python train.py --crop_scale_min=1 --translate=0.12 --activation="swiglu" --moe="soft" --num_experts=32 --moe_every=2 --shared_expert=false --layers=6 --head_dropout=0.2 --eps=1e-10 --grad_clip=5.0 --lr_schedule="cosine_restarts"
Rows from block 3 of a small image classifier, named by matrix and row number. Rows with one number within an expert belong to one neuron, the router's apart. Each number is 500 + 40 x the weight over its row's rms, rounded and kept within 0 to 999. All counts start at 0. Numbers have three digits each.
Before each expert's rows are labels from the 100 images, of 14848, where the router gives the expert most weight on average: "strongest on" is what is common among them. Only what is clearly more common there than usual is listed. The data: larger renderings of crowded toy scenes. In brackets: how many of the 100.
# router: slot weights (model.blocks.3.mlp.router.weight, 64x128), inputs 0-63
# gate: expert gate (model.blocks.3.mlp.gate, 32x64x128), inputs 0-63
# up: expert up (model.blocks.3.mlp.up, 32x64x128), inputs 0-63
# down: expert down (model.blocks.3.mlp.down, 32x128x64, transposed), outputs 0-63

# expert 10
strongest on: truck (46); largest object: truck (34)
router.20:494525490487516570479450531563481527492448536551517442539435550456477503524506547506444434518459523561442498480415465536546590535518548514469562513541474539512528508461495487513483537566490529
router.21:560489506497561521511483462472524498488436525547541427512464532437415509565464494542490476503539543524498492392512510463569490482410538459528527490511465499492535516485474501541511539497503575
gate.3:510505406470526521509487551437555560477576419484514474511558538467551509466469454498532526479480475527522541532495498490457515587519456534553545520533496586529545435484545511527458497508451541
up.3:466496398459529572529518527426489553468496473472544459511510581444531537470482495501507468515529475527490520493478501511442511532456475508595586564541463537475506451434460465596515518519470503
down.3:445483561423510497514469456521520495503484411526498449502504504505490540467547569421549500459448530497459552465487434515461521457514568490590480515530473553524533562526539460457529398526495506
gate.4:476482466516554460425498523507485554418515498546501488520571467498525463453622591528513542484443417466498566541485481483549492541482494501506528513451550538471463446480539436507536510551470524
up.4:589542476495545555470484466441578525505475461499517465524498528496530522488482395428532533472535517543466491513466491461492482461481518550496556497579456490458488504474495452511463458489530551
down.4:446528524451472440545521498547556488465486478526528468506555529522478531476474540558565558517494511489533494538558549485391513521458520529499390444539487479546513520512546440492446543468455412
gate.5:505513423499514499515515546561567459436526523520510525586475499472482421491485468459486520533532471550487515484550544419425547535441457424472539552487509436494453461494484442472507482487544528
up.5:451527515487526569451437450513506502478555507549428524479525492524456509470545569531550526482406460448497520438471516432486544555539526488523510555483525587478555464549515473479488475485485507
down.5:479622449491468488509461517505510463414498519426561493455502474466522456462449554464521575493460470460455504527574549458512499472556459530594489537511487498490508533489492479480462629448522538
gate.6:491506540521494458476473483443475541499477512469494458554547443528528469501539441578553536489444489533440486569531502533489505560550430554485421493528496460521505559503589551448532459524553540
up.6:496530400494478432496564496461507488469552492471467532496560547514485471426498505406444476507548447560562469494497500520427511491493508451551544513478497518479460458484541505512506487539517475
down.6:496514474457460502510543417565499433461536504553502516483548519493514487475505527527513451523500516526401473589514529434467496480507506503415490459538479489503529443551557559495530503603513428
gate.7:480487521515493457487484535413486472568563480516510492465506505545491486561536493493555505483496576475539480468538549441509451531451559478497392497410530523514531603461509509451476449522488552
up.7:586496521504465552436524515584531515471512492467465470497517484505536554452433518522481523484497419522518538570489478478443482527552490476479519481475465467475511476527482587508535559444534463
down.7:532482471445539541514417499562475498571514476505514479494453466493457428588465443451505513529515489489497457478632470428552491555510503468509510564569460483489497463417476514479521539471524561
gate.8:483558509466399506471511504450488503510482451520519432515511527501487525433514480538540504573456470522466488538480558571470512539581549462509518544516515496558577491516566442456486547515587518
up.8:442502494471496484642503451480460436491572404499540501492482478481564517503512450523542490523533508448464427518501477512515489523523496522492449470535511417500501552505524484479480612520556513
down.8:438479504533484481482544411487476521529529527489486508561474447525525414478452607468496544432476492520480560449498499521560558486555511463466539515515559474517572534545517486525530490416500529

# expert 0
strongest on: black object (88); its colour: black (45)
router.0:587438445474576568466483516541496516481517525496454496522441500484544461517509532448470462484442480518481499462482546442513571554486494439490543489484505548499531459526463465519538478455469617
router.1:589455519499557549474519504533506510477516543513436458513480499435537448469518529449490511543446535519502483514493506492453556511480494423484533495513460517532536491547406524534487515444455614
gate.18:507451533568441485486561454510546524442476533469507562582488508539529498466532504476518483527522451609463457408547496435535504501556518485547516478547532480463492565555475468503473557467512525
up.18:521556508481512488468461558479479487566515435545473492431455529471467526492459526518486480458473505438475555508493549526431541543465546529506509588436527534507545402455490526501565466506412492
down.18:505524506494573508509514511469556489451518533476454535492501488531600419488470459428455445507367401484511497497515482541527516512549474448461537523528490525525462535538495600494507527508519575
gate.19:483542522520481450506510530452458530439471516530466582524536521522504538483525545546445420495562558483500556479496559513464519487476519503536443551440498519483427520501533467484537465462479485
up.19:439450536497526572511510499509580606479504560502492410567461513494506498502536458510498555472530537558458489550418583541438498421527546424510527503528481482479519420556486413464479439497521497
down.19:440496502544451572456557447463548451571500474500585529494469484456524539580493517426515535429486533526512482442542462475512518511509495491493521447536544531575568520518529407513508525490496601
gate.20:494487524427507503454512501478464497446490474552466430439487608529514548478508475474450481486480464544443479431471571506468492505555505467474524493497536454513519459483480502504470450557515505
up.20:569508475387490493469525538581431550499493513540486537488436591504508565496469488458468460536488539540463497421497561483496492565459488493489498476439583483507469490485419542469495480484453490
down.20:403520427473459473485456480467576475527516528483521533425516496533487508475547481501482448545445459445470489529546463472447525500481525568526556491547496497486510610512521510512502509572508439
gate.21:529515540480493484501491542558461449470438450559559551434539495476495538502518507481436483528489460488453500509494442538577557524515512526485455494485481508505464553427517512519514571554502514
up.21:462525564533514463521497552461473448436491435531499534414482535544463536498532458529508480479507475462469542531522520402461537503546475512497414485558497537538433525498539581449559599531549477
down.21:545557530493507497525467493533487474515500551520523442495562526482533509411515469593502494528501548515546492507497502529468475416482573570562488441483458419409487552499517539439431485502479440
gate.22:449509520548554436512448515468460501502521489498469437516561542537477501510514532511423455455485448525514536479525492466516508476495538539559514457520540448507486502444544486530476449519469519
up.22:545439513476503556454488508455584524461542561547478403579547582500501416513483533522463500484480516534503497480478483459414506515483523482440537518552507496508507481517476507564484417487529527
down.22:559550497539479513487462467458500543453447495565476442589479453447512467439507501447472454472516507478450516500505519521524504547469477490555553445477560566550614546440527566596478477445445499
gate.23:496490540452525471533503457548521505506561487527495445515502530498511518463489559488479518425514482592489519599475504535508527527440538567579482372450499433494486495526514479530472519475478518
up.23:446483537509438491502504484475492543505441541529512523616414521486531524544532431539461486456505570527495470519503473506465424447573489551553524485494573506509540569516545442550452425458473501
down.23:484499549428559532550498547593567434430474536488465525493496519499498498557464608580528455498451523461502451508574480446484505518483524449479490499534477506546492497534446504507506495557466515

# expert 6
strongest on: its colour: pink (28)
router.12:582575525516481510476561494411498500515492504540539413456491517462545456482411509510566473456500522507491494541511486473413557498479479476521525540514489423515548516499461504452447476422543533
router.13:533515432507591540481476532505532455464460482545605454548544586480497440542472480475514501449538446508441509460430508487401539455526458441526475498484418457467419516534521518450509457475501528
gate.3:496535492504502509461489528455517581539453480502513530531449567575441558489505502477465499471494463501445449430484444577508518436549557488464565452503486556428479434546524528527463479508488429
up.3:461553523506487547440537509564468508536462481499499551465478496470484562540502540541439483456481511448365484511465486592547498483595435472429498489524477536456469530595480501556512505431504469
down.3:598509539466445507506420498528513475545439482491507454461469445524479516449580487489430487507515562495527565450588543464454480568462473502448540455496455468521509463448555557567469503501435489
gate.4:469434504579503497551453613497537472508492472579512427474529494485474510548568476466471451469523458479501454467450506510478404387460510478546413487470449459474463476462505556513486452513478479
up.4:537523474474524560525448522519487441511528562522555417454544459426559497509514533517446460484506462517463543458445476536522476440517433491572500446430484459466507524457473556485525484477496545
down.4:505411432413539522435479469485490581540493470518448490528449474554472553542524442543532550477453484553577553488444509493532550498521562496465433529564564484581445500501422471492520446513485460
gate.5:494506466484553520434472375529544507504493479507507526550525553504475501479512555503470439583542460524509521475479565540485537504487523428528501450502454493465481451471477465526611524495415462
up.5:460496531553502462420482478499532527480544480508502486491470555533489498476527453457527469587509439592444478468518565558457510513585513484485459459512481506492501461523493490541514520526415446
down.5:445473549473526479539546504513552577567491483464461496535506516540511562477551481499524489456551524482515528442508469571514526487447483525481565495486453559506553510488537549520437553500530450
gate.6:546573594535443556472515491500512568418503485509479519513485509503484543487432461471486525458528562476508494480489477442473524491555539467556487527462459484506520476464515551424484496451576563
up.6:499486448552520440514507521472451446541481497496578422535505467474498395469559492492535494578541464526482474466484553505490521511429468526428570559486546453498481557495489495525473507451480493
down.6:481498473473481572508473516557528498531560562454534546412560486489473523469458490498588445494543505590501491536489565437477513453476452480468536472495592503490476462454415507550551448533528475
gate.7:418493498503534538480455508540464504529523445465528559510426536546487525476537432461531497431479541434486483461458524472535523534494443510539544418470474584519479473458532430555499513538455540
up.7:435506498537519541526467512542485522500523516493490497498484514514438449495480438399485551481448484491535448496466540418492548473475472459486590507433472488472432488554444482562512505516514513
down.7:485492509455477494469546464443482463525473516516508543495479521488455404502465499491553464474485414475483536567554457572513540504560541481529530448515519464518578471536561494512491523490516567
gate.8:460481488578473527450494531498500507536522471489543493545565451509555386506527490545485479516501461533493497518477453462524437417460565523497481582482506475480502496521518505479468455536496494
up.8:502512523517529527566501489492502496451537502575502513523482504473414543461463527463554483451449530507501505565492517460421534554442482489533512492502462475504510538523468419495531501501596433
down.8:562420493549506470495505519431461479503483546544546514551508471544489455499499511547484554476520505428427481507473483522467464526555482451398553495563526557547473524520574546524425570501503513

# expert 16
strongest on: umbrella (41); largest object: umbrella (32)
router.32:474493558442524469498447521515455515558472513442477521519470393462530557529580532510561530460471527416566551464505470566544556508414542518472484441481574524552533489459536455512496520463459481
router.33:516446519528569568523481512527509525555474530480578532545552452464506489547515530511543568434479440396490548417493501516523534461417551525529427530494423467489492461445519479520541444496456462
gate.0:502527536577503508552519529545544495556547528526549573523449491492478482508471502604431564461532489513541486448501537523494498380456480525508539490506477467504476524466492527532440452476433416
up.0:474506583498525482413482503480439466467433534488487469477479511479494542493549510524547580521409512513509471469451431491474532410505452573469558539551483564524446535480508552501540451499440525
down.0:521477560465463606536494429509531466544588504497493510522529514538456450510535482483489489529485484463556388480525527488553494456558525465457547532568453531497515532557497537523524530468500518
gate.1:508566574507525450476574398547547480500451422473537520514484474520552548489542422477574553454557474495470574483546526534537480471498421463527487499454492501521497562537552549484466486463528519
up.1:477486478507421538445449482489474531513475520433468494457479498453530486541482521495467504563438571534561491499508422463488574583528513504481546468528480512494557470485486460469544425572489500
down.1:479544406474451550576497542518502449495526472525544469501514537447550530501484497494463525550523520537472499521516550428503476479451489555509485541457506460429497515536513496536523531467473461
gate.2:538577496520492459475497450540468439513478565506555447524538474575559477500541513533515594509536495510485505443480520462504455480527559527519457452471475398497565486509526561433499529515518503
up.2:542550483556423455470506441478457505516474520515535456518502513507534484455538480506491567564519462526537487446456507508432493502571498468492514501564505435465562464471539574464482488461487479
down.2:503588478479440565493483524623472472497511518453479509556496516542490518626454507492495452516474515462512486526534492406500566519460499505495439494489498548480472440483514527526543511432475560
gate.3:447537552496544477458510472563544447479542518465531518568507498446468484452515493466467494525482506477487496511469501560515524471477481541540558500449564466463525448454471460507505407563587450
up.3:415477492556538565503482520579531478554513503453499459597465445463485564456503500533515491549479498488561514461524457520555499476458476514516578560477558496533515421464467460517481452549557445
down.3:585511564498486513512495474536485499476506591486569510484438490485566451508463476533444480440491510500525504499511498553572482418466501548476458514560492463455419501499482555513504484455611485
gate.4:445474473521488489492515430491440455426444465463505501541480508533501496482544534445463476541525477501520518453446541455490536511523481458476527580466544490462521515485472506490537502549427524
up.4:497533500428474506455533485474447448442508475460484450471478497511609479486530497539448440499451493479491469428410548435487501528520456467448528574454619554459541529541455515500583495490414529
down.4:428493413547519492438513491483533513496524507469543520456500517489558437507416540542483509486505560605487496471506505557482502510489501459486492615481443462523502488587510481485536511519570520
gate.5:514572568486465456474533599547497456527522454492523548457517443467529499512462525598477506425481484490455499539512482469538467507509509514482435532498430475491546564561526516493517468490543490
up.5:487539585495473475459539503489499512559504466466506502498462428526562510465532548537530567428527529456479525597470493491502446458514496527450477539495558530519605512552439527513536556487550488
down.5:490518537473459463538487465544560543492583554499486430515490496469511556470595498512459500465542500460498447470421533452555491435481448468551496461558504495485552490427470487562508475480456429